{
  "arch": "transformer",
  "model": "CTC audio transcriber",
  "dataset": "two synthetic voices taking turns or overlapping, over music, noise or silence",
  "train_examples": 26041,
  "time_shift_ms": 100,
  "n_mels": 40,
  "hop_length": 160,
  "input": "log_mel",
  "spec_augment": false,
  "win_length": 512,
  "tokenizer": "char",
  "vocab_size": 32,
  "norm": "layernorm",
  "norm_position": "pre",
  "activation": "reglu",
  "mlp_ratio": 3,
  "head_dim": 48,
  "fused_qkv": true,
  "bias": "none",
  "qk_norm": false,
  "layer_scale_init": 1.0,
  "parallel_block": false,
  "inner_norm": false,
  "moe": "top_k",
  "num_experts": 16,
  "moe_every": 2,
  "expert_mlp_ratio": 0.25,
  "experts_per_token": 1,
  "shared_expert": false,
  "subsampling": 2,
  "layers": 6,
  "width": 128,
  "positions": "learned",
  "residual_init": "scaled_by_depth",
  "optimizer": "muon",
  "muon_scale": "spectral",
  "lr": 0.04,
  "momentum": 0.85,
  "nesterov": true,
  "orthogonalizer": "polar_express",
  "adamw_lr_other_params": 0.0021,
  "grad_clip": 5.0,
  "adaptive_grad_clip": 0.1,
  "ema_decay": 0.995,
  "steps": 7600,
  "batch_size": 512,
  "epochs": 149.4,
  "lr_schedule": "cosine",
  "final_lr_fraction": 0.1,
  "warmup_steps": 380,
  "weight_decay": 0.04,
  "adamw_weight_decay_other_params": 0.01
}
Rows from expert 12 of block 3, named by matrix and row number. Rows with one number belong to one neuron. Each number is 128 + 32 x the weight over its row's rms, rounded and kept within 0 to 255. All counts start at 0. After the name is the row's rms in percent of the matrix's.
# gate: expert gate (model.blocks.3.mlp.gate, 16x32x128), inputs 64-127
# up: expert up (model.blocks.3.mlp.up, 16x32x128), inputs 64-127
# down: expert down (model.blocks.3.mlp.down, 16x128x32, transposed), outputs 64-127
gate.16 096 [157 116 141  85 168  98 125 110 148 153  72 165  68 162  86 128 189  98  34 100 122 136 134 138 102 184 140 154  72 118 110 163  99 223 136  99 141 118  97 146  88  67 169  97  71 128 116 140 102 161  62 113  98 163  98 149 141 126 134  80 173 120 118 125]
up.16 093 [117 153 100 161 129 164 106 109 121 142 116  79 157 153 185 113  86  83  78 130  98 104 132  91 142  98 109 106 137 148 173 123  99 150 162 164  91 156 132 155 185 139  79 122  80 142  89 109 175 121  99 134 103 150  55  79 129 155 152 203 123  85 131 141]
down.16 098 [151 114 144 135 135 146 109 104 146  97  78 103 134 108 142 160  80 147 159 140 107  67 121  91 109 137 139 176 111 158 134 125 110 136 110 171 134  75 160 117 109 136 108 126 108 159 143 170 163 145  88 153 112 161 128 128  60 103 141 121 145 141 124  91]
gate.17 097 [133 187 129 131 161 122 109 170  96 189  87  95 125 123 134 135 116 146 105 123 126  81 172 146 140 125 120 167  51  82 188 111 118  61 172 142 174 139 195 133 160 112 127 138 168 112 108 120 114 153 126 100 122  89 147 151 137 147 102 105 116 153 127 147]
up.17 095 [118 172  90 160 104 140 165 168 166  92 125 135 139 143 112 111 151 141 127  72 149 149 121 199  58 180 119 105 170 128 114 136 179 109 126 105 188 137 109 126 183 115 103 132 117 165  97 126 131 111 129  94 147 158 127 187 140 149  97 105 111 139 145 128]
down.17 100 [163 152 117 141 172  99 202 106 143 158 127 103 125 140 118 136 122 180 109 173 108 147 133 111 140 114 206 100 173  80 132 113 131 105 191 159  99 146  98 109 156 113 133  98 159 119 154 160 201  72 124 156 126 152 122 104 135 113  90 189 120  97 162 144]
gate.18 102 [148  92  69 151 123 165 151 120  88 151 149 134 101  70 101 145 141 130 154 125 123 122 119 161  96 166 145  88  99  91 148 129 142 130 111 114 120 160 112 158 140 188  64 129  69 111 116 133 108 142 202 136 103  71 121 136 170 136 189 100  44 105 129  36]
up.18 095 [105 168 117 153 107 117  94 127  74 124 183 167 112 165  72 125 119 106 122 143 136  99 116  78  56 143 187 104 142 118 130 134  82 120 119 140 160 135 121 121 124 133 141 108  68 161 153 107 143  55 127 105  70 173 149 123  82  55  67 127  96 126 141  93]
down.18 097 [127 129 152 170 175 134 153  99 133  91 113 114 112 131 142  98  86 126 134 106  95 147 125 165 136 181 124 105  84 142 140 185 151 121 152 117 101 124 150 139 133  97  99 134 125 185 108 170 161 142  71 157 127  67 139 139 132  63 124 120 175  90 136  97]
gate.19 106 [153 171 110 111 172 137 182 176 121 108  60 152 101 185 151 117 104 154  91  77 111 135 175  60 152  80 175 120 102 146 181 199 167 137 111 121 111 125  84 133 146 101 155  88  92 117 128 149 103 183 132 186 158  77  78 107 114 130 158  81 138 123 139 157]
up.19 102 [123  64 132 100 171 134  82  91 156 145 168  58 101  92 157 154 109 125 122 146 141 137 137 144 216 139 113 105 128 101 135 128 145  86 174 107  86 118 200 116 118 116 138 174 156 122 120 108 103 121 104 134 149 105 109 198 188 163  16 125 123 128 123 110]
down.19 098 [111 166 155 183  96 154 141 170 154  97 138 120 106 139 137 163 165 182 126  85  98 126 128 127 127 109 124  96 126  95 152 142 133 118 157  80 148 111  98  95 159 123 180 153 196 177  67 110 128 127 144 134  96 123  98  97 102 168 132 100  81 156 131 186]
gate.20 107 [135 143 184  72 108  79 133 120 179  86 150 124 140 124  81 160 113 138 175 168 129 135 119 145 217 146 132  81 122  99  84 133  90 147 135 103 103  96  96 153 165 119 100  72  91 115 179 173 154 148 141  99 174  75  95  85 163 112 140 201 135 153 122  66]
up.20 104 [ 92  94  97 110  97 140 134 166 149 136  84  66  61 172 129 158  93 135  80 156 130 113  85 228  93 100 146 151 120 131 201 143 149 122  98 120 143 117 119 123 156 107 139 151 146 111  96 153  87  95  84 111 112 137 158 161 148 107 177 145 164 133 133 132]
down.20 106 [133 202 145 130 133 117 144  54 126 111 176 104 131 127 169 132  96 108 148  98  82 142 138 191  90 170  73 162 176 140 122 122 133 110 176 146  98 131 137 128 162 131 129 173 145 129 176 143 120 141 156 131 211  88 114 185 142 117  76 163 110 179 136  55]
gate.21 098 [183  96 107 141 139 109 132 138 144 109  74 115 134 153 103 101 234 119 195 143 141 126 160 101 132 130  92 142 140  66 163 124 170 147 136 137 130 106 104  85 103 139 162 185  95  99 199 124 102 101 152 153 143  86 173 110 147 123 105 149 115  94 120 178]
up.21 101 [106 164 130 193 109 177 155 199 130 115 126 123  11 129 144 108 107 133 106 107 116 131 126 168  19 160 113 146  90 207 132 130 137 108 160 103 166 126 116 113 106 161 122 135 124 128 104 150 117 177 108 116  85 177 131 107 102 128 135 106 108 130 132 141]
down.21 097 [ 85 125  98 159 149 165 156 150  70 130 122  98 153  44  89 159 148 105  79 100 109 153 109 117 125 131 156  57 160 153 136 139 113 141  79 124  84 144 116 102  96 143 119 159  99 113  96 114  99 140 117 170 169 141 145 181 124 130  90  98 133 139  96 171]
gate.22 102 [168 109 122 172 116 139  49  98 167 152 137 102 145 161 169 104 188 181 134  72 137 156 178 152 126 133 146 156  57 127 137 126 128 122 148  76 192 136  94 123  89 128 105 114 128 144 168 131  75  80 141 144 109  63 104 112 117 159  51 101 138 117 108 122]
up.22 104 [120 121 126 186  91  71 147 132  61 108 102 144  98 155 130 105 100 165 132 125 135 159 116 154 128 122 128 155 157 160  64 120 157 133 145  92 124  89 126 182 136 128  88 181 112 162 121 125  98 141 115 133 133 100 122 173  52 163 128 181 164 150 118 126]
down.22 100 [127 104 101 102 118 108 115 145 121 153 175 131  84 148  93  82  96 149 145 106 135 136  77 134  25 129 154 126 153 109 168 162 107 107 153 120 117 138 138 148  91 111 135 121 134  82 142 125  82 106 123 135 145 111 117 127 164  99 167 134 110 140 118  70]
gate.23 104 [ 89  35 181  85 142  93 192 129  72 105 118 171 136 126  69  97 143 157 154  68 165 128 112  76 172 128  83 161  90  78 109 151 156 118 100 145 186 106 118 108 114 132 161 112 165 123 170 113 134 125 126  83 184 107 168  90  97 113 138  74 179  89 149 115]
up.23 099 [ 93 111 179  70 165 119 188 140  89 104  88 158 186 136 107  81 112 203 154 114 150 126 106 102 107 103 114 148 120  95 129 150 162 145 158 141 137  82  96 118 111 161 125 119 171 124 137 124 200 107 111 141 155 130 153 172 132 138 159  60 147 105 142  98]
down.23 099 [ 91 149 152 113 153 128 130 119 112 141 105 162 126 124  42 116 136 128 162 148 151 136 219 180  97 183  97  89 123 137  70 127 111 154  73  93 193  83 140 112 109 174 149 131 143 111 100  86 145 199 163 100 133  87 127 112 122 242  94 174 123 146  94 170]
gate.24 099 [ 95 109 127  93 102 111 184 111 139 163 145 161 141 141 114 112 132 181 150 109 140 149 111 147 154 108 135 182 106 172 112 153  56  88 154 135 127  89  74  70 152 123 105 124 161 130 122 136 132  38 181 116 136 126 178 128 110  70 161 154  99 140 129 161]
up.24 099 [135  73 113 117 129 160 128 132 131  99  87 134 173 168 180 146 180  93 103 119 131 137 156  91 126 145 148 110 147 138  57 106  65 136 151 115 100  78 166 168 138  97  29 155 150 163 186 127 144 152 142 103 105 130 162 168 183 158 117 100 121 163 106  99]
down.24 097 [159 206 180 116 127 101  88 129 123 136 161 168 101 142 103 108  74 116 134 104 134 127  70 138 104 125 184 117  86 144 128 117 147 126 122 130 128 104 108 111 145 172 117  90 132 138 137  77  92 156 124 155 110 127 181 153 126 164 128 157 145 172 106 130]
gate.25 107 [ 39 112 138  88 160 154 101 134 100 143 121 102 158  98 112 117 170 169  85 164 150 131 107 174 127 109 108 134 136 152 101 105 128 159 116 107 135 121 191 147 190 102 155 131  85 116  93 193 159 158 106 146 134 138 124 214 154 122 145 139 179 100 109  64]
up.25 106 [149 168 118  55  82  95 121 147 141 121 100 132 119 137 119 120 171 140  99 147 130 153  95 118 142 121 160 162 142  71 153  71 167 170 105 121  90 101 108  80 143  70  78 142 119 157 113 128 132 141 176 138  90 140 115  60 177 138 145 180 202 111 121 139]
down.25 102 [181 184 116 105 190 128 183 132 161 190 127  88 150  82 154  90  87 106 134 138 115 110  77 149 111 151 120 166 107 120 121 162 153 177  87 165  30 139 114 119 125 172 105 191  97 125 138 107 139 140 117 158 170 106 138 153 155 151  50 169  81  94 133  99]
gate.26 105 [175 127 184 139  95 175 192 134 108 156 161 148 207 123  99 184 116 189 145  84 141 135 101 136 143  99 137 125  75 152 149 110 128 120 130 150 126  94 148 119 169 103 129 141 144 104 113 114 152 151  89  81 185  90 118 135 161 132 130 163  74 110 132  86]
up.26 103 [126 150 115  85 177 135 147 169 107 133 192 133 138 119 172  75 126 173 125 118 115  73 120 147 116 145 145 147 120  70 145 133  85 113 157 148 206 117 139 100 162 157  38 148 137 173  84 121 160 160 154 121 127  85 114 140 118  69 119  96 117 117 127 153]
down.26 101 [101  88 115  85 166 138 101 134 165 149 170  84 192 128 168 128  87 136 143 157 106 113 152  94 144 121 164 150 106 118  68 139 195  66 108 114  99  60 181 158 125 103 160 136 112 144  98 133 126 134 135 167 127 165 192 145 134 114 109  85 140 205  94 112]
gate.27 101 [ 82 109 146 138  76 214 129 161 141 135 143  68 107 112 170  93 137 132 113 101 114 127 147 178  98  27 140 149 102 203  95 181 117 139 189 144 117 163 113 151 159 111  79 107  40 135 115 126 146 123 160 124 152 201  89  93 106 109 111 110 145 146 143 140]
up.27 098 [152 129  99 131 173 118  56 163 158 130 105 125 177  84 138  92  79 135  89 153 141 136 116  54 197 173  94 125 165 108 153  66 100 199  91 138  87  73 150 113 125 162 138 154 138 132 203 103  99 171  86 141  72 140 123 109 122 155  97  88 136  62 134  86]
down.27 104 [146 126 143 110 136 137 147 135  76 138 155 160 175 133 141 167 136 102 104  69 107 169 132 176 144 136 143 115 132  23 152 159 180 148 136 104  99 138 135 122 139 127 122 121 121 125  86  67 162 126 155 160 136 127  74 147 153 149  79 174  93 111 114  81]
gate.28 101 [157 143 107 144  84 115 119 173 119 126 101 112 150  57 135 135 118 121 156 139 127 115 125  92 106  79 145 113  84 212 122 171 134 135  45 122  84 147 180 162 147  72 156 202 111 146 136  81 176 146 135 133  84 130 182 169  72 111 152  93 193 104 133 149]
up.28 104 [ 33 165 125 127 134 138 125 149  92 134 120  77 123  99 146  85 115  87 160 131 132 151  55 130 144 136 146 138 115 151 108 151 116 123 158 140  96  95 172 159  75 116 105 131  93 174 120 118 131 128 155 132  96  85 167 207 142 172 159 108 179  91 125 178]
down.28 100 [194 126 127 151 106  97 123 138 112 184 137 116 111 142 119 215 163  83 106 159 119 118 114 109 159 129 132 123 107 160  84 173 147 164  69 165  70 118 130  82 146 137 126 163 112  48 132 101 152 153 140 158 177  89  99 119 106 112  94 156  97 132  84  82]
gate.29 093 [107 124 133  91  61 132 136  82  40 141  53 169 140  81  95 113 114 143 149  70 172 136  96 157  97  79 104 114 157 151 122 158  88  97 124 140 143 108 134 139  99 137 116 135 119 111 128 130 138  97 147 112  91  42 139  97  63  68 135 121 190 113 135 113]
up.29 094 [148  66 114 149  92  85 142 101 114  77 170 123  63 107 139 172 150  89 107 134 117 128 142 139 114  75 187 154  82 109 126 155  98 145 192 133 137  90 105 146 131 115  62 157 121  65 142 146 132 219 154  95 158 105 115 135 163  85 119 177 180 114 129  78]
down.29 098 [110 132 204 138 160 109 167  94 120 122 190  91 150 159 119  90 155 103  89 123 122 178 136 127 122 100  88 113 110 137 116 167 110 153 132 159 125 111  98  89  90 135  63 136 123 213 140 138 115 162 140 145 111 121 167 171 191 111 151  94 118 145 128 108]
gate.30 106 [ 78 186 127 104 111 112 108 108 148 131 177 122 186  76 156 122 112 129 102 116 143  79 154 160 166 167  79 170 195 101  87  85 110 112 128 139 105 121 129 143 153 151  83 139 170 142 137 151 161  64 149  47 179 183 104 153 115 131  83 155 101 137 140 103]
up.30 108 [113 153 129 155 117 113 150  87 139 143 169 127 221 108 161  47 158 135 170  92 143 118 145 230 160 145 103 211 135  60 115 140  76 126 158 126 170 110 179 150 108 126 114 170 191 130 117 164 155 178 138 113 164 150 107 146 169 158 109 143 137 126 133 107]
down.30 104 [ 68 187 121 141 120 162  97  40 141 138 108 106 160 104 158 143 146 129 100 137 136 105  93 200  66 182  84 170 172 158 136 169  76 225 132 122 186 113  88 134 193 100 121 138 154 127 115 141 167 179 168 146 136 126 112 109 180 147 146 120 115 154 121 125]
gate.31 101 [126 120 150 123 142 122 162 103 127  81 141  82 134 234 132 172 177  59 145 110 117 133 125 155 175 148 111  99 132 133  66 121 152  67 127 113 108 106 145 156 166 145 111  74 147  64 120  91 108 125  77 162 205 137 106 153 160 101 145 120 157 191 120 129]
up.31 107 [107 139 117 121 120  65 162 141 128 111  79  94 116 208  92  72 115 106 168 128 113 118 106 144  79 168 159  74 138 136 137 137 131 161  82 101 107  88  93 152 156 154 232 155 165 109 127 100 124 183 177 151 128  90 122 185 118 127  84 179 158 164 122  55]
down.31 105 [173  80 189 120 155 159 154 111 132 149 126 129  65 120 108 157 110  78 199 165 103 146 137 152 149  94 164 119 144 109  62 124 145 100  59 147 131  64  98 171 125 168 177 134  62  56 116 140 134  85 177 113  92 113  93 119 115 118 123 177 149 136  92 116]